Weights of a small image captioner.
Model: 6.45M parameters, 64-pixel images, encoder arch poolformer, encoder norm layernorm, encoder activation quick_gelu, encoder moe expert_choice, encoder num experts 16, encoder patch size [4, 4], encoder depths [2, 4, 2], decoder width 128, decoder layers 8, decoder activation gelu.
Training: muon at rate 0.026, 16100 steps, batches of 512.
Data: 195000 training examples, 42.3 epochs.
Rows from block 4 of the image encoder of a small image captioner, named by matrix and row number. Rows with one number belong to one neuron. Each number is 50 + 12 x the weight over its row's rms, rounded and kept within 0 to 99. All counts start at 0.
After each neuron's rows are labels from the 100 images, of 14848, where the neuron reaches its highest value: "patch colour" is the nearest of a few named colours to the mean colour under the peak. Only what is clearly more common there than usual is listed. The data: scattered letters and digits in many colours. In brackets: how many of the 100.
# fc1: MLP up (encoder.blocks.4.mlp.fc1.weight, 192x96), inputs 0-95
# fc2: MLP down (encoder.blocks.4.mlp.fc2.weight, 96x192, transposed), outputs 0-95

fc1.106:56 58 45 46 50 54 65 59 42 45 41 48 51 37 52 57 66 40 64 70 72 67 24 85 38 49 40 57 35 62 47 46 24 59 42 27 48 63 57 70 55 53 54 41 50 75 64 44 43 42 45 31 47 58 65 51 56 61 33 44 43 45 38 56 52 60 40 51 47 42 44 61 38 46 53 46 62 57 56 85 61 54 57 53 52 60 63 38 41 63 42 63 33 29 31 43
fc2.106:36 49 36 37 63 46 40 43 53 45 37 67 35 49 49 48 54 47 57 32 64 74 59 22 34 65 48 48 50 66 35 40 64 40 71 51 53 54 48 54 42 68 59 56 57 43 67 56 68 38 50 64 56 29 68 58 48 54 52 50 47 33 37 70 49 34 58 54 34 84 45 67 42 51 36 35 45 49 39 50 45 65 47 46 38 62 52 50 59 23 54 71 45 40 59 64
patch colour: white (61)

fc1.58:64 50 55 44 41 55 60 74 44 77 43 36 43 52 63 40 42 49 84 46 61 49 56 51 31 68 48 38 41 39 35 44 49 41 25 26 31 28 55 45 51 51 67 49 54 46 37 42 48 78 44 53 39 39 68 47 72 63 61 58 62 44 30 36 65 58 38 41 52 67 40 54 44 41 54 63 59 43 54 50 32 51 46 59 40 51 65 54 58 46 50 53 43 42 76 50
fc2.58:44 55 46 47 44 59 46 14 66 86 49 52 49 43 50 50 48 36 49 64 40 33 32 45 34 46 67 47 42 64 33 48 65 34 38 58 39 50 65 49 46 45 36 58 60 34 47 32 43 46 58 56 45 51 52 46 46 42 59 77 18 46 63 59 47 56 58 39 44 72 70 65 48 31 42 59 58 35 50 73 55 28 52 55 56 39 54 60 53 61 62 41 51 56 45 58
patch colour: white (58)

fc1.151:33 48 57 51 54 42 55 52 52 59 51 56 62 59 55 46 63 70 72 52 68 42 70 53 37 54 36 61 45 57 23 44 37 30 41 45 30 57 72 41 60 45 65 44 49 38 44 69 58 64 21 57 34 49 65 46 68 36 66 42 36 48 62 47 74 35 37 34 50 46 60 42 46 62 43 59 62 50 58 32 60 37 56 45 44 55 65 40 60 53 30 40 50 24 43 42
fc2.151:48 39 25 60 71 56 40 46 47 41 34 65 39 55 62 47 45 43 68 48 47 52 26 46 45 56 17 48 25 56 44 44 43 40 52 59 46 59 56 56 40 58 63 52 56 50 57 56 81 59 43 71 47 49 58 48 49 47 72 35 67 42 38 57 52 61 67 52 56 55 48 67 51 35 56 50 32 66 22 60 46 38 35 55 46 85 60 48 42 50 41 63 36 44 43 54
patch colour: pink (51)

fc1.166:57 46 44 64 42 34 51 66 33 75 62 33 48 43 57 42 47 47 49 41 58 56 60 63 43 43 49 23 36 28 46 46 50 54 35 55 38 52 53 44 60 50 73 49 59 71 50 56 63 71 36 32 32 53 49 45 62 50 33 45 65 33 64 26 57 64 31 35 59 49 52 53 46 31 40 51 43 29 46 71 24 58 56 51 47 47 71 51 60 49 69 55 56 55 70 57
fc2.166:39 55 46 34 60 38 58 35 34 57 79 59 47 26 71 51 48 70 64 61 42 32 44 41 42 41 47 52 51 56 40 35 59 54 46 42 42 54 48 39 54 37 65 62 44 58 51 37 39 56 37 85 41 44 59 58 58 66 76 52 41 57 63 35 58 53 61 59 21 45 34 37 52 44 68 48 61 24 55 44 64 52 60 40 35 42 51 48 74 57 58 53 47 63 44 39
patch colour: white (57); pink (43)

fc1.67:32 38 63 62 33 18 52 69 64 68 26 56 67 34 44 48 47 51 37 41 32 61 56 75 53 44 46 56 57 43 46 42 41 55 41 74 49 53 51 45 50 27 57 36 55 60 49 48 59 50 66 54 51 50 55 25 70 70 52 33 52 52 52 73 55 50 47 51 57 55 56 59 51 44 40 39 37 52 59 46 72 44 56 57 61 49 70 61 54 36 36 26 27 53 48 43
fc2.67:55 46 53 38 40 59 53 28 58 71 49 41 43 74 63 48 35 45 71 44 68 46 41 39 37 45 63 49 47 53 63 52 70 54 42 46 51 52 43 67 59 41 28 59 53 53 61 48 39 23 30 49 64 57 90 52 55 41 34 42 64 31 44 45 46 48 62 58 38 45 46 37 45 44 51 49 37 47 43 35 46 24 57 52 34 55 70 71 71 54 62 59 51 56 61 45
patch colour: brown (43)

fc1.118:47 71 36 58 35 61 52 42 55 60 39 66 38 32 48 41 64 54 51 36 39 71 50 79 35 62 66 35 42 38 48 68 42 42 53 42 65 43 34 50 38 42 63 45 55 72 52 46 59 45 62 28 44 54 43 49 42 60 60 78 55 68 47 42 47 54 47 51 36 47 50 59 46 29 75 32 51 65 63 41 66 63 56 32 56 50 50 60 48 47 39 45 31 42 69 30
fc2.118:51 43 63 39 51 65 55 60 51 35 45 48 38 48 57 28 49 49 42 53 65 51 72 57 56 47 75 64 37 35 58 37 49 53 59 53 73 60 68 41 42 59 61 33 51 65 49 63 34 49 26 50 63 41 65 53 76 55 36 60 61 34 64 39 58 51 50 56 55 58 25 27 40 49 52 40 62 45 35 51 38 38 48 32 09 51 54 48 48 52 58 67 53 41 53 55
patch colour: brown (52)

fc1.56:64 45 46 58 45 61 21 51 45 39 60 42 45 72 38 56 50 57 41 45 53 49 57 54 60 31 64 49 48 61 38 46 45 50 52 29 65 53 53 49 46 51 44 59 58 47 69 57 41 55 34 29 81 56 55 39 44 44 19 36 56 26 38 65 29 48 41 49 75 42 40 63 47 76 53 73 68 56 60 53 62 48 44 63 47 50 64 38 64 49 29 40 34 45 53 50
fc2.56:49 47 55 38 55 64 59 36 57 56 27 51 51 50 56 50 43 49 48 63 52 20 47 41 63 69 38 56 44 54 27 51 50 78 56 52 56 46 56 69 44 66 60 56 34 52 55 41 54 37 47 50 59 43 27 42 74 64 43 81 51 50 40 44 70 52 41 39 36 59 50 34 44 47 50 52 52 37 39 30 48 22 55 18 45 64 62 65 45 45 54 70 58 56 43 36
patch colour: pink (43)

fc1.179:41 47 46 37 47 35 39 74 74 50 64 53 23 36 35 30 42 48 54 43 43 45 60 34 42 58 43 49 32 51 55 67 48 50 57 40 37 52 45 36 38 56 59 55 29 54 41 47 54 65 72 23 61 45 69 52 54 46 36 59 58 43 50 37 61 67 25 39 67 38 49 64 48 43 52 67 48 59 71 60 53 47 54 71 46 54 80 36 58 45 64 50 42 47 61 36
fc2.179:51 32 44 40 69 70 51 56 35 49 38 47 60 50 59 49 36 69 49 48 45 59 72 40 80 44 58 57 50 35 50 36 34 37 44 52 62 47 54 53 37 55 41 41 54 28 42 57 57 46 43 35 48 54 45 49 69 41 58 52 43 42 51 55 53 50 71 77 34 53 45 37 44 41 61 53 78 72 32 84 62 44 39 30 39 52 39 45 65 60 39 50 52 63 49 71
patch colour: brown (36)

fc1.82:42 61 38 50 55 49 30 76 53 46 65 56 47 40 41 47 28 42 45 44 21 49 54 39 48 48 47 66 50 35 58 43 44 50 75 46 45 50 57 65 51 50 73 55 70 41 81 70 56 51 60 51 64 59 59 62 48 32 34 66 48 54 37 54 52 46 71 19 36 40 51 43 66 50 61 65 48 56 53 48 63 44 47 39 42 44 32 27 37 57 50 32 54 65 41 52
fc2.82:56 43 52 50 56 44 54 59 34 47 36 34 77 49 34 48 60 67 49 57 37 31 43 52 36 53 33 51 59 40 49 45 23 41 42 67 51 46 67 76 54 63 45 60 46 59 59 49 52 75 40 71 49 45 51 65 48 51 55 45 37 55 51 24 42 50 29 39 51 59 57 24 47 62 69 44 28 22 57 43 50 64 44 64 70 35 46 55 56 48 63 69 40 47 55 47
patch colour: black (94)

fc1.160:51 45 65 58 50 43 48 34 56 70 40 32 43 68 28 55 34 54 55 41 32 42 60 66 48 50 48 54 59 44 49 66 46 59 24 57 45 33 48 54 46 33 53 44 59 39 59 55 46 62 44 48 46 50 33 63 23 47 78 37 52 58 49 53 57 35 46 29 40 59 66 50 64 55 73 68 62 27 75 67 44 45 54 47 71 45 75 50 52 40 42 32 56 63 53 56
fc2.160:43 46 54 35 77 55 50 44 42 35 27 45 46 42 41 59 42 49 45 66 55 52 43 39 45 38 50 58 34 56 74 57 79 34 46 48 49 64 65 53 56 54 39 54 53 32 55 61 56 57 44 55 79 38 53 49 45 53 35 53 28 37 27 48 53 44 74 56 41 52 44 31 61 50 39 81 64 39 54 30 51 59 63 53 41 65 54 44 40 39 41 63 41 59 44 75
patch colour: black (64)

fc1.184:47 52 84 50 46 75 62 63 52 55 49 51 61 55 64 61 54 31 64 41 62 54 44 65 38 46 53 42 68 46 33 55 60 25 19 52 49 54 49 50 50 53 55 38 32 33 54 73 63 58 56 61 43 43 53 31 33 19 43 40 46 59 61 60 76 54 43 42 30 50 48 50 51 68 31 43 41 65 43 60 41 59 38 33 46 53 51 44 48 61 39 60 38 44 53 52
fc2.184:54 49 34 46 56 54 41 58 36 65 34 39 23 38 26 50 55 71 37 51 35 59 67 28 71 44 47 68 30 53 73 43 29 63 57 44 42 49 69 52 37 73 58 35 50 49 43 44 39 36 36 41 59 49 52 47 53 48 41 53 54 48 43 56 46 47 62 29 53 52 53 49 62 59 68 60 40 32 49 45 48 39 51 66 53 67 36 50 50 40 81 64 62 70 52 57
patch colour: black (78)

fc1.61:48 45 66 43 52 62 55 63 48 62 45 52 59 50 51 48 60 37 50 32 38 56 50 64 21 44 51 55 36 57 44 54 57 39 50 60 53 33 37 62 61 40 61 41 42 66 46 56 69 52 32 23 75 69 34 33 55 31 35 43 58 75 40 77 48 65 29 43 35 48 50 63 46 66 51 61 59 59 32 67 60 63 62 65 55 39 45 56 55 33 37 45 40 56 54 42
fc2.61:46 48 61 46 54 42 43 46 55 56 51 45 58 39 41 66 47 48 37 56 50 70 44 34 56 41 44 53 68 61 67 27 39 57 65 57 54 26 49 76 59 55 42 46 52 56 46 36 21 52 62 64 47 29 57 63 62 28 69 49 68 46 44 46 36 70 62 54 39 55 44 46 48 45 52 45 26 48 51 38 39 44 34 38 61 81 45 70 28 54 50 67 63 54 47 29
patch colour: black (85)

fc1.63:43 37 54 49 49 35 61 58 67 70 49 50 62 53 49 40 55 48 52 56 37 61 27 60 41 46 59 39 65 50 37 78 45 42 61 58 39 36 52 74 56 65 51 45 63 56 46 49 71 47 63 42 32 76 83 53 52 40 49 45 43 53 21 66 51 47 44 38 62 38 25 55 37 35 55 61 59 33 57 41 51 35 57 46 47 46 32 53 48 51 30 33 50 48 73 59
fc2.63:66 58 41 50 29 42 60 54 59 55 51 54 53 30 43 57 30 63 54 36 51 59 53 22 48 57 59 68 30 51 56 68 58 60 62 30 60 42 27 74 59 63 44 68 34 60 42 36 55 60 45 49 48 64 55 42 22 54 34 49 63 56 71 35 36 39 46 42 47 36 44 55 54 47 65 70 59 52 51 60 63 35 53 68 53 39 70 41 40 26 54 40 60 53 42 52
patch colour: white (54); pink (44)

fc1.55:49 70 40 43 54 23 20 27 40 56 62 55 41 45 66 31 47 51 59 49 35 51 52 61 42 55 47 47 60 76 36 38 43 61 59 27 58 48 48 31 43 33 58 71 79 68 47 21 53 45 48 65 63 49 55 78 59 46 67 51 45 40 53 54 56 55 48 47 51 37 55 43 50 54 54 70 29 63 67 36 56 50 56 54 54 44 52 53 45 40 42 47 39 41 44 65
fc2.55:65 54 52 71 47 39 44 40 49 42 68 31 61 38 34 62 58 36 61 78 25 50 46 68 39 65 38 57 48 43 48 51 37 56 43 46 34 62 49 40 45 48 75 50 47 29 43 52 67 42 27 26 51 43 31 58 51 43 60 60 71 58 55 53 62 55 46 55 54 57 41 62 67 42 53 45 72 54 46 66 42 62 50 46 48 58 52 24 42 45 74 38 49 36 69 45
patch colour: brown (36)

fc1.90:49 11 47 49 55 59 51 72 60 61 76 57 34 58 54 75 46 53 65 63 54 48 56 62 32 45 34 56 58 73 67 48 55 45 51 45 47 33 49 30 48 34 56 47 67 61 47 51 49 68 40 60 57 42 54 42 40 37 53 51 19 31 37 53 69 52 45 28 66 44 39 40 51 42 49 56 67 43 56 52 46 45 45 40 51 49 51 61 58 55 31 62 26 43 66 58
fc2.90:48 47 18 47 22 56 61 37 27 46 29 62 52 36 44 46 52 35 38 41 47 52 44 52 54 38 66 47 41 65 50 47 55 37 60 32 53 59 36 51 55 51 62 63 55 22 40 77 57 55 56 42 28 36 48 48 53 68 46 73 61 57 57 49 58 49 75 71 56 54 44 50 62 57 47 55 30 63 59 57 25 41 34 58 45 59 55 61 39 49 71 51 41 57 52 45
patch colour: brown (71)

fc1.71:48 56 46 65 34 89 54 51 58 67 55 55 53 48 67 58 47 24 26 61 41 46 58 50 60 36 49 56 52 42 25 52 54 60 45 65 70 53 38 51 49 68 48 56 33 41 50 61 45 59 57 23 60 64 39 45 39 63 57 50 69 41 48 64 55 56 41 44 32 50 39 44 40 43 56 49 36 66 66 58 64 44 16 43 50 35 72 51 40 37 53 40 52 40 54 41
fc2.71:47 55 34 32 51 67 47 33 23 36 48 44 68 47 65 52 49 54 52 32 64 53 42 59 43 40 50 32 55 49 66 65 45 49 66 53 54 48 62 64 41 43 54 48 66 67 64 43 48 51 63 83 42 38 67 60 67 45 55 55 47 52 31 42 40 48 71 47 40 35 61 55 35 19 56 28 71 32 51 39 60 58 55 51 41 45 50 44 29 45 64 46 55 71 45 58
patch colour: pink (48)

fc1.69:53 45 62 42 43 62 44 58 31 50 69 57 42 45 69 35 38 58 39 56 40 45 53 51 46 47 51 41 73 76 51 60 42 35 36 29 67 63 62 41 56 66 74 42 52 64 43 31 33 45 54 43 57 62 50 56 50 63 37 41 19 55 41 56 46 27 55 53 59 41 33 52 40 65 44 71 43 53 30 47 69 39 62 35 43 48 71 35 61 61 51 58 67 51 57 37
fc2.69:79 68 56 48 51 77 67 68 49 47 55 58 52 62 73 47 39 57 45 46 55 43 62 49 85 43 51 56 41 28 40 43 53 30 52 65 56 50 41 54 46 37 37 51 40 40 49 68 64 32 70 30 67 38 42 28 63 41 46 59 57 54 60 58 43 44 52 38 44 46 46 38 35 48 29 51 33 58 46 56 33 64 64 34 36 50 46 59 44 45 54 72 54 48 39 49
patch colour: brown (37)

fc1.159:49 66 61 60 28 72 63 49 54 69 35 59 55 43 53 58 52 52 58 52 48 60 31 80 38 49 45 16 62 55 37 43 57 38 53 40 60 31 62 50 46 67 63 49 38 57 47 34 62 41 30 45 52 52 51 57 68 34 36 66 56 52 24 35 51 74 41 53 45 49 31 56 58 51 53 60 38 25 44 58 34 58 47 34 59 52 47 42 57 47 65 47 52 71 58 57
fc2.159:49 40 42 54 35 38 47 39 70 38 49 65 45 50 42 50 52 77 60 60 61 53 46 52 77 47 61 60 38 34 61 49 44 62 63 55 48 07 41 69 47 60 48 65 47 50 58 49 46 44 46 51 55 66 52 52 49 54 48 33 59 58 33 49 29 44 43 48 49 53 64 37 56 65 48 35 37 47 52 34 76 79 48 46 55 41 53 64 41 27 45 47 27 44 23 51
patch colour: white (73)

fc1.57:68 45 39 74 43 54 55 48 47 61 59 46 42 60 43 62 26 35 63 37 70 32 68 54 42 45 54 36 65 46 35 55 37 64 64 52 56 49 48 55 59 45 47 48 49 25 54 57 40 76 38 27 38 51 68 61 45 65 35 26 52 51 45 56 54 33 57 39 56 49 45 67 58 61 43 69 60 37 63 45 69 40 58 53 49 43 80 40 53 33 67 49 41 37 39 36
fc2.57:44 49 77 32 56 54 56 42 47 39 39 49 56 42 51 55 43 56 67 68 65 45 47 59 51 39 30 36 60 57 53 45 52 53 62 74 56 50 64 36 48 43 33 46 30 37 24 30 59 58 40 68 40 59 39 58 56 39 55 46 48 44 72 62 30 80 39 54 68 33 46 47 35 29 42 42 31 54 52 49 54 57 58 66 65 54 70 46 36 44 36 56 41 39 66 51
patch colour: white (61)

fc1.134:65 50 42 53 56 65 61 46 37 50 87 43 56 60 60 45 59 70 66 48 20 35 63 58 53 64 62 58 29 43 31 50 34 68 47 62 55 58 51 27 51 55 37 60 29 59 32 50 39 48 48 38 61 61 49 52 44 43 71 34 48 35 55 38 52 36 32 65 52 57 54 58 37 40 45 49 62 59 60 46 73 48 52 36 48 38 69 37 34 64 48 34 51 47 52 47
fc2.134:56 35 47 48 59 30 57 52 69 56 44 52 50 62 44 41 53 56 52 54 19 55 43 58 53 55 77 67 36 45 43 70 36 29 61 38 33 73 35 42 45 64 55 38 31 09 59 65 43 37 52 23 42 43 57 52 70 54 43 38 45 56 66 67 56 64 50 43 57 67 61 50 40 52 55 53 59 40 28 55 55 57 54 46 61 36 43 53 43 50 49 64 44 41 57 51
patch colour: pink (46)

fc1.87:54 52 49 36 43 60 57 49 53 74 24 37 49 49 62 42 54 51 58 71 49 65 57 73 35 51 52 39 53 52 67 44 42 35 44 53 58 57 54 42 53 44 63 56 32 70 52 50 59 57 55 50 43 57 82 37 46 38 56 46 29 47 54 57 38 36 31 53 53 54 49 54 45 42 61 40 86 58 48 34 85 54 41 30 30 42 61 26 51 35 47 48 47 40 43 58
fc2.87:62 43 51 46 44 52 41 53 32 50 55 62 41 42 62 36 45 50 32 41 68 61 46 48 49 57 59 54 49 51 09 53 55 47 68 51 34 65 51 35 33 48 47 28 39 46 44 41 27 47 51 57 51 48 43 49 69 59 31 57 54 38 62 62 68 59 69 57 60 38 66 44 45 47 50 55 27 53 43 66 33 54 47 51 61 60 31 74 48 75 62 62 68 79 48 51
patch colour: white (57)

fc1.172:29 63 48 48 28 47 52 60 52 47 64 42 29 42 32 47 34 69 67 48 34 56 44 52 47 66 50 38 39 63 58 65 51 36 53 63 54 36 61 68 45 60 74 37 55 59 50 47 70 45 56 41 38 25 63 75 54 65 60 27 55 52 46 61 70 31 75 33 44 65 31 61 53 30 52 48 50 40 42 53 34 39 65 57 56 41 57 54 53 43 42 43 51 51 47 56
fc2.172:57 23 60 67 68 58 51 81 48 36 42 48 58 52 54 47 75 36 36 64 63 57 49 48 49 55 49 45 52 56 42 38 42 61 33 54 47 45 42 57 62 64 53 31 27 54 51 46 34 62 40 48 58 38 43 25 59 60 46 62 57 45 60 39 46 54 42 65 35 37 51 54 44 39 67 51 62 64 43 49 62 52 35 35 46 66 40 50 28 45 58 56 35 52 93 36
patch colour: black (60)

fc1.32:61 47 63 64 40 39 52 47 42 74 43 38 58 71 59 37 50 46 37 40 50 60 57 57 52 25 70 26 32 33 37 41 46 48 30 49 49 54 40 64 63 47 50 58 57 69 31 37 50 62 36 46 37 28 50 55 58 44 61 78 59 65 65 57 51 43 48 40 42 56 36 49 46 52 62 29 43 54 46 63 69 52 54 42 66 49 60 38 60 38 53 32 34 39 73 38
fc2.32:55 46 58 30 39 45 38 28 46 52 39 69 35 48 41 50 46 44 43 63 40 56 58 55 50 60 58 33 48 60 68 30 46 50 45 62 42 78 51 34 37 72 46 48 41 39 54 66 49 47 59 51 63 64 52 52 42 38 47 41 41 43 69 71 55 51 43 46 55 55 43 56 61 77 51 22 35 34 55 46 28 83 51 28 59 38 57 28 48 52 50 63 52 60 65 59
patch colour: white (61)

fc1.111:35 63 69 54 38 50 58 54 62 74 32 50 90 51 57 56 39 51 35 52 48 55 51 72 76 32 57 52 45 48 49 24 45 69 54 49 56 39 37 47 48 48 30 61 42 22 45 45 50 42 67 41 66 64 49 50 47 29 70 54 56 50 50 47 55 40 41 44 42 35 43 73 48 37 39 48 62 48 66 44 72 58 42 39 61 40 41 40 55 54 35 40 56 42 60 52
fc2.111:69 50 32 45 60 54 44 61 52 33 59 43 37 36 31 52 38 47 47 48 61 56 71 64 63 51 40 71 43 68 35 62 64 38 52 55 39 61 55 35 47 47 45 56 38 95 57 32 49 41 46 47 45 56 31 53 40 40 65 40 60 53 41 63 60 46 63 44 47 47 41 50 54 47 67 72 33 52 44 65 38 60 54 71 34 36 64 32 34 55 63 42 53 38 43 35
patch colour: white (53); pink (46)

fc1.135:51 36 54 60 53 49 49 67 54 47 39 59 53 35 69 50 49 30 35 51 55 52 41 71 58 52 47 53 61 50 63 45 61 61 34 40 54 50 30 34 66 24 68 44 49 61 45 52 31 42 43 28 46 49 37 47 79 35 62 54 47 54 47 55 56 86 35 59 38 51 64 49 60 50 69 47 34 47 51 70 61 42 49 36 51 77 48 62 45 44 56 32 35 58 44 29
fc2.135:47 50 75 45 49 51 59 56 54 36 71 52 51 40 17 65 39 32 47 29 44 49 70 46 52 52 30 63 66 54 42 68 46 32 67 77 74 42 75 38 48 42 55 50 36 57 51 36 38 53 66 41 55 46 40 51 30 62 55 57 47 61 46 44 47 42 65 40 55 58 38 36 25 61 56 54 60 37 64 47 44 46 34 51 53 35 71 56 45 60 60 67 46 49 48 51
patch colour: brown (35)

fc1.51:34 61 46 50 56 54 51 52 28 45 36 60 57 50 45 69 49 47 63 39 43 46 42 42 38 39 40 69 57 56 36 82 59 46 44 40 64 36 64 39 49 64 54 56 37 32 62 43 66 49 40 13 73 56 55 53 69 38 46 47 53 38 45 61 58 76 46 33 38 48 35 53 59 50 34 63 32 64 45 57 31 48 57 34 44 42 70 55 48 65 63 44 66 44 64 44
fc2.51:46 56 28 61 46 45 29 35 46 61 53 34 61 48 50 49 48 48 46 62 52 47 40 42 31 52 48 26 43 51 52 62 70 35 56 44 38 59 31 62 70 32 61 55 63 67 65 65 63 44 47 52 54 80 68 40 31 59 54 33 69 64 46 63 60 52 40 58 63 67 40 78 47 53 54 49 58 72 53 46 35 50 48 47 61 58 36 37 47 22 43 38 36 47 57 48
patch colour: brown (42)

fc1.77:42 51 51 50 50 71 52 53 60 61 72 58 53 49 50 40 55 48 50 65 56 65 31 75 50 35 49 61 53 41 60 62 60 71 33 23 19 45 43 56 35 48 34 45 57 44 48 46 46 57 40 62 39 67 46 41 68 51 40 62 63 43 41 44 49 69 37 32 73 35 52 32 46 42 42 64 27 72 51 58 61 51 49 68 64 57 44 46 36 39 42 66 39 57 69 50
fc2.77:67 51 67 57 55 49 70 37 54 58 39 57 54 50 45 50 44 52 86 55 66 69 72 56 51 39 42 40 41 41 41 49 45 32 48 57 50 38 62 56 45 32 57 39 39 43 65 56 73 67 57 67 59 33 43 45 35 29 45 36 28 51 42 42 44 68 44 43 56 55 56 52 48 54 69 53 48 32 53 58 27 69 69 53 65 35 61 36 67 37 33 38 44 59 41 41
patch colour: pink (56)

fc1.168:53 48 52 67 29 40 38 44 66 67 29 49 70 49 34 51 64 42 48 57 49 57 58 56 45 48 76 27 36 45 40 44 60 46 36 68 50 46 50 54 56 59 67 30 27 50 53 69 65 60 56 36 37 60 49 41 50 45 49 27 67 59 48 39 57 47 41 66 55 43 35 80 71 22 45 46 61 40 63 55 37 55 38 40 48 62 62 56 48 51 46 27 54 37 42 48
fc2.168:52 51 73 35 51 69 53 61 46 55 49 54 33 36 46 59 58 29 49 47 38 51 55 40 55 55 29 69 52 45 58 73 50 23 41 41 45 47 38 63 48 60 35 50 42 29 63 54 48 62 69 42 71 55 52 43 42 63 50 60 52 51 47 54 48 54 55 41 32 58 33 16 54 59 51 76 59 45 24 46 67 52 44 44 43 36 42 46 56 64 46 70 39 60 80 49
patch colour: brown (51); grey (37)

fc1.190:63 42 46 54 57 37 40 60 63 72 38 52 39 55 43 55 46 56 45 57 51 45 63 57 35 38 51 41 52 43 50 63 27 63 53 65 50 31 70 21 45 55 65 43 43 47 40 26 60 37 56 58 55 59 69 64 65 50 42 52 52 51 69 55 51 56 18 39 40 42 54 52 46 40 71 57 23 66 54 55 60 30 48 60 65 34 62 62 58 24 55 64 37 63 48 47
fc2.190:63 56 70 45 44 71 69 57 73 74 22 56 69 42 38 51 33 44 47 46 60 62 43 64 55 37 47 41 64 43 50 28 47 55 69 44 62 41 51 57 47 39 56 46 41 36 51 74 71 41 32 69 49 63 39 44 51 54 51 46 52 66 24 57 33 53 47 48 57 48 43 61 51 39 42 39 40 32 48 75 41 27 47 57 56 50 41 58 50 45 49 55 43 53 64 24
patch colour: pink (57)

fc1.3:54 50 75 32 30 24 47 34 41 46 54 56 46 65 51 47 48 60 55 51 40 48 48 63 44 56 49 48 60 52 62 59 50 46 23 55 54 31 53 62 50 50 43 50 58 52 50 41 61 50 47 35 48 64 30 31 61 51 53 50 46 46 31 38 51 61 47 47 26 47 59 47 44 31 73 75 44 44 52 35 61 64 69 26 65 64 60 64 72 44 60 30 54 31 78 54
fc2.3:61 42 50 66 70 57 45 73 48 46 60 41 37 31 47 45 73 41 39 57 55 36 58 56 28 55 54 59 46 52 48 56 27 46 53 58 49 44 46 45 45 54 55 43 32 58 54 67 39 39 42 45 44 40 50 53 55 64 51 51 53 31 77 71 59 50 20 43 37 75 34 39 40 60 71 28 55 68 31 61 61 74 39 63 50 66 50 57 52 44 46 42 38 40 37 56
patch colour: brown (39)

fc1.191:71 47 36 65 28 42 53 58 43 52 58 64 43 56 68 48 34 63 35 45 31 46 62 51 65 56 33 45 56 40 41 48 41 60 46 55 44 49 56 56 59 28 66 59 56 72 61 52 47 53 58 54 33 54 59 52 51 81 69 32 35 44 46 40 15 51 29 43 50 62 59 35 47 59 66 56 25 41 56 48 48 47 46 38 56 52 47 51 75 34 60 36 32 45 60 42
fc2.191:53 38 61 50 54 63 37 50 36 35 44 56 47 50 65 57 27 71 59 49 34 79 63 71 42 34 69 34 66 63 65 52 36 34 43 45 41 54 52 50 49 49 64 44 49 62 30 46 25 35 44 56 57 53 56 57 75 49 38 62 46 45 38 45 44 67 66 39 38 42 49 46 33 36 52 43 63 45 49 52 47 51 47 44 35 72 63 47 47 55 32 57 44 63 47 84
patch colour: brown (46)

fc1.144:58 58 61 39 48 47 62 54 62 51 57 56 41 55 51 45 50 13 59 57 55 79 60 62 52 36 59 32 72 44 56 53 69 32 45 32 43 46 42 46 63 44 44 48 51 36 58 61 61 41 41 08 41 55 53 54 50 42 38 61 62 62 50 29 44 69 30 56 48 32 54 38 51 53 51 62 38 47 47 56 42 55 58 35 63 50 62 45 31 40 57 59 55 32 67 72
fc2.144:36 46 50 45 72 66 63 46 54 67 27 61 61 18 35 71 79 65 44 52 61 47 49 61 29 42 34 58 43 37 50 47 39 55 62 57 50 42 52 53 46 68 38 63 55 58 50 32 64 47 43 73 45 80 68 50 45 48 56 47 57 34 34 37 44 58 65 57 39 58 40 44 46 54 46 55 43 41 33 44 58 47 31 56 39 45 43 48 55 62 45 35 43 74 53 39
patch colour: white (57); pink (43)